python train.py --image_size=64 --optimizer="normuon" --adamw_lr_other_params=0.003
Rows from block 9 of the encoder of a small image autoencoder, named by matrix and row number. Rows with one number within an expert belong to one neuron, the router's apart. Each number is 50 + 12 x the weight over its row's rms, rounded and kept within 0 to 99. All counts start at 0.
Before each expert's rows are labels from the 100 images, of 14848, where the router gives the expert most weight on average: "strongest on" is what is common among them; "place" is the part of the image that holds the peak. Only what is clearly more common there than usual is listed. The data: histories of elementary cellular automata, time running down.
# router: router (encoder.blocks.9.mlp.router.weight, 8x96, trained with AdamW), inputs 0-95
# up: expert up (encoder.blocks.9.mlp.up, 8x96x96), inputs 0-95
# down: expert down (encoder.blocks.9.mlp.down, 8x96x96, transposed), outputs 0-95

# expert 2
strongest on: 010 turns on
place: bottom right
router.2:43 43 23 55 56 42 52 52 30 59 58 52 38 46 43 36 60 55 66 35 51 62 47 44 54 55 51 61 36 51 36 62 52 52 41 47 52 71 70 39 56 52 41 54 59 22 56 64 43 47 38 68 52 60 38 55 48 36 40 87 66 56 58 60 49 43 47 29 71 45 55 50 49 48 22 69 41 65 61 57 68 58 44 35 50 35 54 68 49 24 58 31 53 64 42 46
up.7:40 58 63 45 59 57 49 46 31 44 38 46 61 36 14 54 61 61 45 30 41 37 54 35 67 70 66 45 60 56 54 49 63 60 69 56 34 49 47 57 58 63 66 47 52 48 50 46 48 34 34 71 39 46 63 43 44 40 50 74 40 26 59 49 42 44 57 58 36 54 33 57 48 83 53 38 48 24 26 53 60 32 44 46 43 35 57 48 48 50 59 37 63 52 63 47
down.7:57 66 44 44 49 45 41 29 53 55 74 48 73 48 64 51 46 58 47 53 72 39 45 72 54 39 40 39 53 48 44 44 68 66 41 47 75 64 43 34 54 45 57 39 61 38 61 44 53 44 42 30 62 41 54 64 31 55 64 38 68 30 53 62 47 66 55 70 56 39 50 61 50 30 40 40 49 60 50 46 54 53 41 47 39 25 52 38 45 37 52 66 27 86 44 48
up.8:61 46 43 18 34 52 51 51 67 37 62 74 48 43 37 37 67 36 47 44 37 63 43 60 52 58 43 67 51 55 56 63 41 36 38 45 65 48 62 40 35 44 60 43 50 64 46 66 47 48 51 59 63 22 40 73 42 29 64 35 51 54 62 42 41 47 65 54 47 34 72 46 53 47 55 58 28 63 54 57 34 25 49 44 45 59 48 70 59 34 72 53 58 34 59 52
down.8:49 40 58 56 62 59 51 55 51 56 21 28 44 50 49 49 50 67 62 65 33 38 59 60 59 33 45 43 55 70 47 66 49 41 58 35 32 49 52 36 57 52 62 67 41 36 60 43 71 43 55 61 42 67 77 65 46 68 40 46 32 30 50 64 58 47 52 53 33 69 46 44 57 37 41 72 53 30 38 60 38 58 44 67 23 48 48 61 51 55 44 47 31 34 52 57
up.9:61 63 63 34 37 71 54 41 57 50 50 56 52 51 40 66 51 55 37 41 47 62 58 45 61 61 44 64 39 62 48 56 56 46 34 50 73 46 42 52 43 51 54 49 60 55 54 44 66 43 64 52 43 53 29 43 61 47 69 20 45 59 57 42 38 75 38 52 60 11 45 52 46 40 61 33 56 46 33 48 41 53 47 40 63 31 42 55 71 62 29 76 46 31 69 50
down.9:49 55 39 38 67 38 45 69 37 34 39 28 33 48 45 36 60 50 50 31 48 47 44 50 48 50 56 59 45 47 39 73 71 54 60 53 33 49 29 60 40 60 47 65 39 64 50 61 49 56 47 43 26 32 52 51 34 54 66 59 48 74 60 43 34 59 61 41 41 66 43 61 72 61 58 53 34 41 34 59 34 42 77 49 60 41 72 64 63 54 44 66 69 51 37 53
up.10:46 62 37 48 65 57 65 56 61 57 53 46 56 64 49 47 70 29 44 52 65 38 45 70 53 37 51 45 35 61 34 59 55 64 50 62 53 39 27 66 34 45 40 55 54 53 30 42 42 47 54 60 54 23 55 50 39 71 65 60 44 63 45 41 33 35 57 36 54 68 34 31 36 60 35 50 75 67 27 38 47 54 35 65 39 39 59 57 55 56 48 62 41 59 67 67
down.10:72 18 54 47 52 39 45 59 42 47 62 76 54 34 50 59 53 50 49 42 56 55 49 53 56 52 38 67 58 66 33 36 43 61 63 43 68 37 51 32 42 44 49 48 39 52 48 30 62 42 45 44 42 61 57 47 53 34 52 48 41 32 74 52 70 56 38 67 54 63 52 56 67 40 43 34 62 35 69 90 54 27 57 51 47 51 35 67 38 45 44 36 56 51 60 48
up.11:44 51 39 36 44 43 50 37 55 36 57 39 59 53 64 44 36 67 58 41 47 55 40 88 77 49 53 54 43 48 59 61 40 77 45 46 64 47 33 48 30 56 16 50 68 64 39 68 61 43 49 50 54 55 55 52 46 57 43 62 48 47 48 51 64 65 48 47 49 43 41 42 34 61 32 46 41 61 61 44 47 52 46 50 42 57 40 52 71 33 60 39 14 69 63 63
down.11:48 31 55 63 31 58 58 46 20 69 50 47 39 53 70 68 38 45 43 42 63 42 25 38 38 74 49 51 32 43 38 45 51 10 63 61 60 50 63 45 61 60 61 46 48 57 61 58 47 59 43 55 51 73 45 51 48 50 56 46 40 31 48 64 49 49 27 35 41 49 63 64 53 46 50 58 50 36 44 76 62 60 58 55 43 59 68 53 37 32 38 48 51 47 59 39
up.12:51 76 48 33 59 64 58 47 71 40 62 55 51 47 60 46 52 30 42 46 50 62 57 38 56 68 57 25 53 80 50 41 47 47 47 37 68 28 35 60 59 34 42 62 57 64 66 58 50 45 49 60 35 40 55 77 38 38 39 57 52 47 42 35 59 70 54 44 66 49 50 75 43 36 70 49 45 51 47 34 37 41 35 33 60 41 36 36 64 40 50 50 56 33 54 46
down.12:64 62 62 43 54 46 23 33 36 57 39 43 45 63 67 52 43 36 61 39 60 61 46 58 34 43 61 55 52 35 53 68 70 41 58 48 27 46 58 35 48 41 50 41 44 42 33 42 67 63 46 43 41 53 53 40 66 70 38 48 36 70 65 63 46 27 34 49 46 55 61 54 66 51 66 50 53 34 69 50 36 60 75 46 58 53 37 63 55 47 63 46 26 38 26 52
up.13:41 56 61 80 48 45 44 32 49 66 39 60 54 53 77 38 58 49 50 53 54 60 48 45 52 38 37 60 29 46 46 61 48 63 52 59 62 47 62 53 58 38 41 41 70 31 59 47 60 64 55 34 72 55 21 33 18 46 40 76 63 48 44 55 57 50 51 66 60 57 33 64 34 47 45 51 43 41 30 52 48 46 61 38 48 28 50 46 60 30 54 57 65 57 52 35
down.13:53 47 38 52 29 57 64 43 54 43 51 46 48 40 26 53 55 38 57 57 43 39 49 42 53 58 61 14 63 59 78 51 55 48 55 26 32 65 46 61 18 62 43 48 50 69 45 57 35 56 51 59 42 38 71 51 68 45 67 49 34 49 34 61 58 44 30 41 46 54 48 53 66 53 52 30 35 55 50 51 63 43 64 44 74 65 48 44 47 72 36 56 48 42 65 56
up.14:58 53 52 53 44 53 59 42 49 51 60 44 43 60 42 61 61 66 63 43 57 62 37 29 60 63 56 53 55 42 62 53 41 48 57 70 27 37 60 47 51 27 35 33 69 58 33 59 59 46 52 71 42 59 45 49 57 29 36 55 41 46 58 56 86 58 38 37 61 44 29 23 41 58 40 69 44 47 60 36 48 68 59 33 41 42 43 50 43 54 53 75 73 61 52 58
down.14:57 47 51 44 37 43 41 57 42 54 42 35 42 56 75 45 66 64 41 43 50 49 45 66 42 66 67 50 54 69 61 63 68 33 47 41 72 39 64 54 29 39 60 42 50 46 49 47 68 51 34 25 72 39 50 37 30 60 63 77 51 78 51 47 44 28 58 46 49 49 55 54 41 36 37 37 54 44 59 45 62 38 48 54 62 57 24 52 67 53 48 40 36 47 65 64

# expert 6
strongest on: large cells
place: top right
router.6:44 32 39 53 36 37 65 48 42 54 54 34 62 60 59 68 52 43 49 43 66 54 36 55 72 59 50 45 67 59 53 52 37 24 71 51 60 52 58 66 71 30 45 62 63 66 43 60 46 50 44 59 40 45 39 50 56 74 41 45 45 31 66 57 64 59 38 63 44 39 49 58 55 54 52 48 40 66 30 46 26 69 49 46 60 30 48 27 42 25 44 46 48 53 75 61
up.7:47 45 60 43 57 61 46 47 53 41 48 58 58 43 27 46 36 55 31 55 55 40 33 63 39 71 45 44 42 58 52 63 55 19 58 49 61 67 73 20 42 40 44 52 42 52 46 40 61 43 61 59 66 53 71 35 51 53 66 60 29 55 65 70 72 59 53 32 48 26 44 46 70 43 58 49 38 73 47 52 31 45 49 43 32 36 56 52 64 33 44 64 50 57 46 47
down.7:57 47 51 44 55 58 62 51 48 54 77 27 58 43 56 66 68 57 29 74 37 36 76 59 66 51 49 72 50 49 50 38 61 34 56 48 38 52 54 58 37 24 49 47 45 62 55 53 37 42 60 68 55 38 57 66 70 38 40 54 39 40 51 44 41 64 53 61 35 53 69 35 49 43 49 58 54 38 30 53 61 57 40 40 58 49 24 59 60 50 44 19 40 37 41 36
up.8:34 60 63 38 74 58 44 62 56 60 38 66 61 54 52 39 43 41 33 48 71 47 52 68 45 47 50 65 40 39 71 42 49 50 43 52 24 31 61 30 51 40 43 32 46 42 66 26 48 60 48 52 62 59 44 51 62 60 59 63 36 30 63 46 46 43 53 49 44 49 54 37 46 64 32 70 55 36 76 82 53 45 53 58 46 36 57 60 50 49 63 44 57 33 45 26
down.8:79 55 42 61 49 42 25 46 62 36 38 36 40 47 51 81 61 50 43 42 36 46 43 62 35 47 48 47 38 37 41 61 65 57 40 56 50 47 63 46 57 60 46 67 31 17 46 62 44 35 41 43 61 43 61 61 53 43 50 91 59 59 53 39 45 30 58 39 53 45 35 48 49 55 53 43 52 59 34 32 45 55 55 55 37 60 43 52 51 36 56 45 65 62 79 52
up.9:50 52 65 44 40 39 36 52 73 58 45 51 60 71 64 55 24 77 53 74 60 53 48 47 39 29 66 50 40 41 61 34 33 43 40 60 37 56 48 31 61 51 50 36 37 58 31 49 23 71 35 48 55 55 72 52 52 61 46 65 37 48 57 63 54 49 56 48 43 70 39 50 44 56 49 52 72 62 62 36 57 65 52 69 49 43 24 52 41 46 60 60 34 58 42 53
down.9:41 46 55 70 56 44 49 57 45 50 78 37 43 56 59 55 55 30 33 30 48 51 52 31 40 75 49 28 51 42 50 48 44 40 42 49 52 44 44 70 54 36 55 30 61 63 74 74 47 39 34 39 42 47 59 61 41 37 65 34 48 50 49 28 63 60 57 39 66 34 52 38 63 90 46 49 49 38 56 46 36 48 51 74 36 60 60 56 56 52 41 52 53 41 54 55
up.10:42 70 43 76 29 44 47 67 57 57 48 44 45 60 48 38 60 52 67 65 37 42 43 54 31 33 60 54 46 50 44 58 63 28 58 59 38 51 59 75 63 34 40 33 43 62 55 37 30 41 48 77 53 44 62 41 48 43 48 64 66 43 61 34 56 59 50 49 57 57 51 61 42 62 56 73 51 38 48 17 47 45 52 50 60 72 40 50 28 31 56 56 47 56 43 66
down.10:60 66 47 60 48 43 58 44 47 25 38 45 48 44 67 60 62 72 30 54 69 66 80 50 54 44 45 38 59 67 36 35 66 67 31 45 48 33 71 61 31 60 50 69 44 51 35 72 63 46 46 43 53 47 39 42 44 39 40 49 59 48 65 58 46 43 74 30 61 40 25 45 32 55 55 35 62 45 40 45 61 56 54 41 52 44 56 39 57 48 45 38 35 39 38 57
up.11:49 48 27 35 53 66 55 49 29 51 61 72 39 44 58 37 40 66 46 46 60 77 42 67 49 45 39 31 51 29 47 55 53 42 48 65 43 58 51 27 39 53 47 40 49 51 57 50 57 56 35 29 35 54 30 39 42 62 62 56 30 64 57 67 66 71 45 51 43 43 63 41 58 40 34 64 72 37 44 65 53 45 57 46 44 37 49 48 64 77 53 28 62 48 34 49
down.11:45 48 61 61 57 55 31 36 38 64 45 72 24 48 45 63 77 48 56 60 44 23 49 42 51 33 35 42 48 40 45 45 43 47 74 29 49 51 55 48 64 48 45 28 45 47 41 40 58 56 58 28 68 37 52 54 63 57 45 50 37 41 42 35 55 38 38 61 49 49 24 72 51 45 48 51 51 64 59 57 66 67 67 42 69 78 52 50 44 65 63 45 41 57 35 46
up.12:73 45 47 61 62 49 41 62 54 44 42 33 28 50 63 38 74 53 54 65 76 57 69 48 40 65 54 65 54 49 44 24 53 74 39 31 66 22 70 41 48 68 64 46 65 68 27 63 37 44 45 51 58 61 51 41 53 60 29 43 55 41 39 40 57 48 38 51 45 48 39 47 47 31 49 41 53 54 65 55 48 52 47 57 34 28 42 60 44 37 58 48 42 60 44 49
down.12:74 60 53 43 60 48 44 52 52 64 40 41 18 42 54 66 34 50 33 33 44 51 56 57 43 40 35 52 61 56 60 60 77 48 68 62 46 52 64 67 58 54 27 49 45 54 59 53 65 25 49 17 40 53 39 45 50 23 52 52 30 41 48 71 41 48 59 50 67 44 39 32 60 53 60 56 40 50 42 55 55 50 65 51 49 67 52 47 46 32 40 68 47 68 59 58
up.13:58 54 59 53 48 72 38 62 42 46 19 38 31 62 54 53 60 57 59 46 56 33 49 45 57 42 59 52 51 49 43 45 65 65 45 59 44 57 41 44 57 49 44 46 78 68 48 76 38 68 33 44 64 25 59 45 53 63 53 75 33 47 34 56 50 57 61 54 53 60 27 63 27 47 62 60 59 45 25 33 36 35 33 43 58 34 56 69 56 51 37 50 50 43 57 49
down.13:50 55 31 45 51 53 57 31 46 72 46 66 37 24 52 62 38 17 55 68 55 48 42 47 66 68 62 53 56 35 58 69 49 29 56 62 59 37 41 43 46 52 47 42 55 49 45 57 30 38 56 42 52 35 49 62 33 45 58 58 62 52 50 46 52 84 29 73 48 57 37 60 54 49 64 66 49 40 66 58 60 45 34 68 44 38 40 38 61 49 67 31 48 50 50 63
up.14:59 47 63 51 36 37 37 71 52 49 47 41 62 43 35 52 49 50 38 45 57 47 42 49 48 51 72 34 73 36 48 37 49 68 63 35 54 28 42 53 32 60 58 49 50 56 54 37 46 48 48 36 61 56 56 69 47 29 44 61 54 62 39 74 59 57 64 50 50 48 89 62 60 33 44 30 64 76 57 33 62 51 51 52 28 49 30 36 42 51 54 53 29 44 54 58
down.14:50 67 25 57 66 46 63 69 50 40 43 55 44 45 58 33 58 47 56 49 58 69 49 62 59 36 26 73 35 65 59 48 56 31 39 57 42 52 60 60 61 33 58 76 54 67 63 48 36 39 42 68 45 32 32 55 46 37 36 59 50 32 57 28 50 67 49 49 62 46 33 48 53 56 52 41 45 55 38 38 31 57 30 61 55 39 71 40 61 45 27 56 46 56 45 60

# expert 3
strongest on: 000 turns on
place: top left
router.3:56 51 65 52 39 45 32 48 50 51 73 30 34 59 44 53 41 58 46 60 59 37 48 56 43 42 54 42 37 42 40 55 40 72 50 44 52 33 34 50 56 51 69 76 52 65 41 34 61 66 62 53 56 42 74 43 36 44 46 38 53 81 47 63 60 50 79 67 48 55 60 53 60 69 56 48 20 51 48 41 57 28 29 51 47 58 53 62 45 60 51 38 36 45 71 40
up.7:38 47 43 48 58 66 45 34 68 41 71 58 50 41 42 71 46 56 51 53 57 71 55 47 47 57 61 51 47 34 54 44 47 27 38 53 51 59 37 40 64 54 65 43 68 61 59 54 59 29 33 41 43 48 53 45 56 31 39 51 61 58 42 53 33 38 45 58 74 46 69 51 50 43 42 49 50 61 85 53 44 84 48 49 30 27 71 51 41 32 35 48 48 60 31 49
down.7:68 44 84 61 47 58 48 46 39 45 28 43 45 54 42 55 50 44 48 60 48 44 79 40 54 44 43 42 49 53 39 52 51 61 50 57 53 26 66 57 41 42 50 22 80 23 31 52 47 61 38 51 49 39 59 29 42 70 54 54 62 38 46 42 50 39 67 49 67 63 48 45 42 51 70 60 64 43 40 53 65 29 50 44 44 67 49 68 57 71 54 58 43 49 63 62
up.8:42 17 52 67 61 45 63 24 50 57 45 50 56 46 33 54 46 51 43 45 33 50 49 62 47 48 28 69 44 48 28 68 36 47 46 44 38 62 35 77 55 26 36 51 49 45 41 49 47 48 72 56 70 57 44 41 51 37 57 52 57 62 33 61 42 39 61 73 51 48 52 56 53 64 41 77 70 43 47 58 49 36 69 35 55 48 65 50 34 58 61 42 67 58 39 56
down.8:37 56 43 35 72 57 57 61 56 26 80 35 63 48 50 48 65 56 55 57 48 42 40 43 71 42 58 34 43 43 58 43 63 53 70 55 57 57 63 36 51 45 49 58 74 59 80 55 39 62 36 48 22 43 37 39 40 62 39 49 57 39 60 42 48 54 65 35 50 54 60 32 54 53 51 19 40 50 49 54 39 59 25 56 53 54 37 57 37 56 34 58 37 53 67 40
up.9:47 60 74 55 51 52 29 61 63 72 66 36 69 71 47 24 47 45 61 28 71 55 56 63 63 45 43 28 63 58 48 30 55 57 38 63 50 35 48 30 50 42 58 36 50 63 41 40 65 39 68 46 29 55 57 38 42 48 52 60 30 37 54 61 42 34 34 65 49 41 42 50 47 54 50 24 76 56 59 42 58 49 41 51 53 49 61 61 35 61 47 45 52 42 49 53
down.9:65 50 59 41 43 46 64 56 68 25 28 63 37 49 45 54 52 55 07 58 52 61 52 40 65 37 44 45 24 42 39 60 64 46 27 48 52 46 42 55 56 33 42 35 40 54 48 69 49 41 38 60 55 46 67 46 65 50 59 58 65 61 68 49 64 37 36 44 50 58 70 55 42 55 55 25 31 55 43 62 65 56 66 46 35 57 57 62 54 45 57 60 57 30 59 58
up.10:51 51 29 55 80 36 47 43 52 36 62 42 38 52 22 43 64 44 54 55 48 53 56 44 68 58 41 69 58 57 67 36 41 60 35 40 24 46 64 56 56 50 58 29 27 51 42 39 31 54 44 42 38 25 78 43 59 46 54 59 36 52 47 68 31 48 50 64 60 57 50 26 59 69 57 69 59 69 46 65 59 54 47 46 45 43 39 46 56 58 65 41 53 47 45 45
down.10:37 39 32 40 58 31 40 72 45 49 46 60 55 53 51 52 30 50 58 72 70 64 73 53 41 69 66 33 39 38 45 44 66 27 63 46 63 37 42 64 50 54 73 57 69 44 59 27 51 62 52 39 56 56 29 51 52 61 46 38 45 54 25 59 42 71 37 52 65 46 53 36 61 57 49 33 49 44 58 41 55 43 59 49 68 57 22 58 51 40 48 50 37 52 61 52
up.11:63 37 63 68 50 54 41 37 53 74 59 51 64 53 46 62 46 42 43 47 65 49 44 71 43 51 43 40 41 41 58 40 61 42 57 29 17 47 60 39 47 66 50 41 56 41 46 67 14 34 55 38 47 61 43 41 53 56 59 51 63 49 42 56 37 50 35 51 20 61 47 56 59 34 49 63 54 43 52 66 61 42 47 56 45 75 43 42 73 54 53 63 32 50 22 58
down.11:48 40 07 37 39 61 54 45 58 71 58 57 59 53 67 72 49 42 52 30 55 48 45 44 48 75 65 51 27 43 52 69 31 38 58 86 49 65 43 47 42 58 63 80 58 56 42 56 52 59 58 58 39 52 48 62 55 39 56 55 47 43 44 38 31 48 43 49 55 46 59 48 56 66 60 45 47 43 42 39 54 51 50 38 38 66 50 31 46 25 40 53 48 56 65 52
up.12:42 47 39 45 63 49 57 42 34 45 50 57 54 68 57 23 37 45 65 60 58 44 47 57 49 33 58 66 58 43 43 83 54 44 67 51 44 33 81 39 41 49 58 56 39 48 44 57 55 46 76 50 30 35 68 44 33 52 39 38 41 48 79 75 38 49 52 55 47 66 57 53 48 70 60 65 36 42 45 41 48 42 29 50 31 55 50 51 52 31 43 53 71 53 51 62
down.12:60 59 43 50 15 50 59 39 60 60 46 55 65 53 69 70 52 47 33 24 56 39 41 46 60 50 75 34 38 41 54 28 53 51 58 47 43 50 42 61 56 57 63 49 61 57 51 36 48 54 44 54 49 44 47 43 43 31 41 52 46 60 41 33 59 43 57 35 50 35 47 69 37 38 63 41 68 35 59 73 31 65 69 43 67 53 41 51 37 61 61 23 38 71 57 47
up.13:46 63 42 45 30 43 68 35 48 52 46 33 68 60 38 30 41 62 47 33 58 56 44 37 70 46 43 68 50 32 31 56 56 48 66 64 47 65 28 53 56 54 61 41 50 52 52 50 38 52 65 63 51 42 56 43 33 61 35 36 45 59 45 50 50 58 72 39 69 61 65 65 66 38 51 44 40 45 75 47 49 53 70 43 43 49 49 49 20 42 48 64 68 63 23 57
down.13:39 59 53 60 43 42 41 41 76 47 54 49 70 60 34 51 45 75 44 47 28 53 48 37 45 38 70 52 48 30 60 32 69 27 63 43 40 52 37 38 44 54 59 59 42 54 67 61 38 58 41 65 71 34 44 59 46 58 63 65 65 52 53 26 56 42 73 63 48 48 49 36 68 51 48 32 46 40 57 43 50 44 65 70 57 32 29 49 50 37 46 66 50 59 41 36
up.14:52 41 58 31 31 62 28 42 54 57 64 52 68 51 34 39 54 36 27 36 22 45 70 45 58 51 50 53 58 53 44 44 45 48 33 80 56 53 53 75 48 59 60 46 43 73 54 32 45 56 48 51 55 54 59 40 51 37 66 49 28 61 34 64 29 54 41 44 56 38 62 56 66 56 62 67 45 32 63 61 67 53 44 33 34 54 57 59 48 70 65 40 50 58 48 58
down.14:61 58 65 71 53 33 49 29 55 55 23 45 42 54 58 66 76 47 43 45 23 52 67 61 57 54 64 60 46 45 50 57 59 61 51 41 68 52 75 32 46 42 44 50 47 42 62 57 68 66 48 35 34 42 60 48 32 64 28 43 68 41 41 31 52 61 51 41 39 67 44 37 56 54 38 32 62 56 44 57 34 33 48 45 45 44 48 46 42 32 64 53 59 54 26 63

# expert 7
strongest on: 100 turns on; 000 turns on
place: top left
router.7:46 51 37 49 53 75 67 65 60 55 47 70 56 52 28 43 59 35 35 33 31 48 47 25 57 54 25 50 45 63 56 65 37 36 42 49 65 50 50 56 60 62 38 47 48 56 48 26 67 31 50 67 36 55 37 45 59 55 54 41 44 47 39 54 45 33 61 51 58 30 63 43 36 36 55 63 69 39 30 44 57 50 69 32 60 57 54 47 60 50 50 66 44 80 34 49
up.7:35 50 48 45 64 37 46 60 25 54 63 44 47 51 62 65 44 53 53 48 45 31 62 38 39 55 48 54 57 74 45 56 26 59 58 64 42 58 64 51 44 49 49 59 43 51 52 52 40 41 58 57 26 50 52 47 48 51 29 43 76 29 74 64 51 75 67 33 36 55 53 56 36 36 51 75 62 29 64 59 54 70 29 61 56 62 56 42 35 62 42 51 52 30 48 40
down.7:49 47 47 63 52 65 54 45 59 36 38 51 40 72 63 44 25 46 43 44 46 73 23 61 47 32 44 66 56 27 46 62 66 37 36 54 47 57 53 58 41 58 51 36 50 48 60 51 25 53 56 49 52 51 53 38 58 64 58 74 30 42 45 30 63 49 52 45 61 51 38 63 49 57 75 44 32 44 40 34 45 27 53 71 46 47 50 51 40 39 48 41 62 73 52 76
up.8:42 60 72 51 43 45 60 42 19 60 26 51 67 48 54 39 58 67 45 39 33 44 60 52 28 65 50 37 49 52 51 51 54 53 52 59 51 62 44 65 07 38 47 51 57 43 40 59 58 60 41 45 63 48 54 48 43 61 54 84 50 50 30 33 46 54 40 59 48 53 43 80 61 46 50 66 52 41 54 40 50 35 57 70 49 51 57 48 44 36 56 36 62 46 71 35
down.8:38 48 36 47 52 48 38 65 57 48 50 62 50 41 43 53 25 40 47 34 54 62 22 53 54 50 52 46 60 72 53 52 65 37 43 47 37 48 74 65 58 51 52 47 67 65 47 62 38 41 46 56 72 65 51 48 60 49 71 37 83 58 57 61 46 69 64 25 40 51 47 26 44 51 45 57 63 52 42 31 60 49 36 30 56 50 54 25 58 34 62 70 45 50 36 53
up.9:68 28 69 51 31 70 63 50 39 55 72 54 48 46 54 39 43 73 38 40 46 57 60 61 55 41 68 29 50 32 41 44 51 47 51 51 60 35 44 23 44 53 53 51 45 56 33 46 28 72 37 49 56 52 48 76 62 52 51 29 45 56 54 49 58 54 39 60 67 45 46 64 47 55 45 38 74 43 65 60 62 35 55 44 58 21 56 72 59 43 44 62 42 51 35 53
down.9:46 74 49 38 43 35 40 43 62 52 67 55 45 63 41 52 46 49 56 46 65 43 36 38 51 61 39 63 42 70 58 61 73 47 29 47 44 53 50 59 75 41 60 48 45 62 35 52 77 50 68 37 44 62 68 42 44 54 51 49 32 52 55 62 49 48 44 33 46 83 38 26 68 30 53 66 35 43 33 54 37 60 59 54 28 53 50 32 49 41 52 38 67 41 54 50
up.10:37 50 38 51 51 46 51 34 73 41 55 49 55 33 74 46 42 23 65 57 46 27 48 21 68 51 65 33 48 55 43 56 48 54 50 56 53 66 33 51 51 66 43 57 58 50 38 55 48 33 53 46 46 40 52 79 52 57 43 42 66 27 64 51 37 54 45 56 44 57 28 43 34 35 70 59 66 45 56 58 38 47 56 55 33 65 54 68 46 66 47 63 51 68 35 70
down.10:51 42 39 45 48 77 27 60 62 72 60 44 50 51 33 55 50 40 51 44 33 57 41 65 70 65 49 42 34 45 51 59 50 27 51 62 48 40 37 57 52 50 50 57 77 75 55 56 45 59 48 58 33 32 40 35 45 56 65 48 54 50 41 60 36 53 52 67 55 44 22 45 32 58 42 50 70 74 58 25 62 41 57 47 52 45 55 37 61 39 70 48 68 40 49 36
up.11:62 50 33 76 36 57 40 48 51 59 61 44 56 48 53 61 66 69 57 52 53 44 53 46 29 56 34 36 66 56 36 42 40 44 55 41 49 54 57 31 51 55 26 67 15 59 69 42 49 40 53 40 50 45 43 53 58 40 66 43 73 64 55 61 56 28 47 35 35 41 48 57 49 54 40 61 37 27 60 44 45 68 39 75 54 35 52 68 62 66 58 36 55 59 56 64
down.11:54 42 53 27 54 32 41 61 55 51 47 51 71 38 30 42 63 50 69 51 36 58 51 50 38 57 64 43 53 52 53 53 51 50 39 63 63 54 53 41 48 65 74 51 53 32 53 62 51 59 51 31 59 68 41 54 27 37 68 34 55 19 45 37 34 41 54 40 46 53 45 22 41 43 72 39 68 73 57 43 66 30 57 48 46 56 58 52 56 34 62 72 55 39 62 63
up.12:59 73 36 44 58 53 45 55 38 49 36 50 71 35 57 48 59 74 49 39 30 55 15 55 61 74 55 73 48 47 47 61 41 75 60 47 49 39 27 54 56 46 46 63 39 47 56 49 69 56 37 42 44 54 72 68 43 45 31 65 47 67 54 25 28 60 56 40 52 59 51 40 39 46 44 56 37 52 51 58 57 33 59 48 36 37 41 53 32 45 38 54 63 45 57 48
down.12:36 48 56 44 53 49 42 62 40 69 76 40 22 73 56 56 61 43 54 61 59 44 61 62 39 49 54 42 73 46 45 41 61 41 43 63 59 57 38 47 44 46 40 53 37 48 40 73 60 43 47 49 54 55 34 36 42 56 70 58 66 40 32 56 54 38 40 47 54 28 62 45 51 32 51 10 40 39 67 46 63 19 37 64 62 40 58 55 64 58 50 61 55 48 48 59
up.13:50 76 46 55 49 75 13 44 57 52 47 45 62 40 68 40 43 52 60 52 53 45 45 59 34 73 56 51 40 61 32 54 53 47 54 40 37 63 29 56 40 67 51 46 35 64 56 38 60 44 59 43 45 60 40 58 45 32 53 50 60 58 50 45 43 59 52 67 26 53 49 44 43 64 54 57 65 55 38 64 69 53 72 62 19 61 30 42 44 38 42 46 36 26 50 51
down.13:46 38 78 53 30 36 69 48 41 48 47 44 42 52 34 43 45 56 42 61 54 46 33 48 43 46 56 74 53 32 62 65 55 46 64 57 61 50 43 41 62 41 59 29 49 56 50 54 16 36 50 75 57 59 54 57 43 83 48 31 33 40 69 52 71 56 41 62 51 42 64 86 51 36 35 60 57 51 51 57 38 46 44 43 46 46 51 67 47 49 49 60 43 45 43 37
up.14:49 63 57 47 76 49 37 48 39 52 38 43 54 58 58 63 59 65 60 54 57 70 63 37 50 43 43 65 55 46 51 38 51 45 70 70 21 49 68 57 48 53 56 37 62 53 49 53 49 34 59 48 51 63 43 31 54 49 35 37 63 50 71 29 35 49 66 60 25 57 33 67 28 63 47 33 43 63 30 44 49 45 54 35 49 56 53 32 29 68 72 54 56 52 46 36
down.14:53 55 35 52 42 42 41 58 22 62 67 41 47 50 40 48 63 35 49 55 57 44 32 40 72 58 47 71 34 29 57 45 53 62 46 40 63 52 56 31 60 64 68 58 62 48 30 41 63 29 51 53 44 59 33 35 50 70 58 46 42 42 67 60 40 45 52 73 63 42 49 58 72 58 37 63 72 44 41 51 71 52 50 39 27 49 48 44 34 40 65 30 53 64 58 55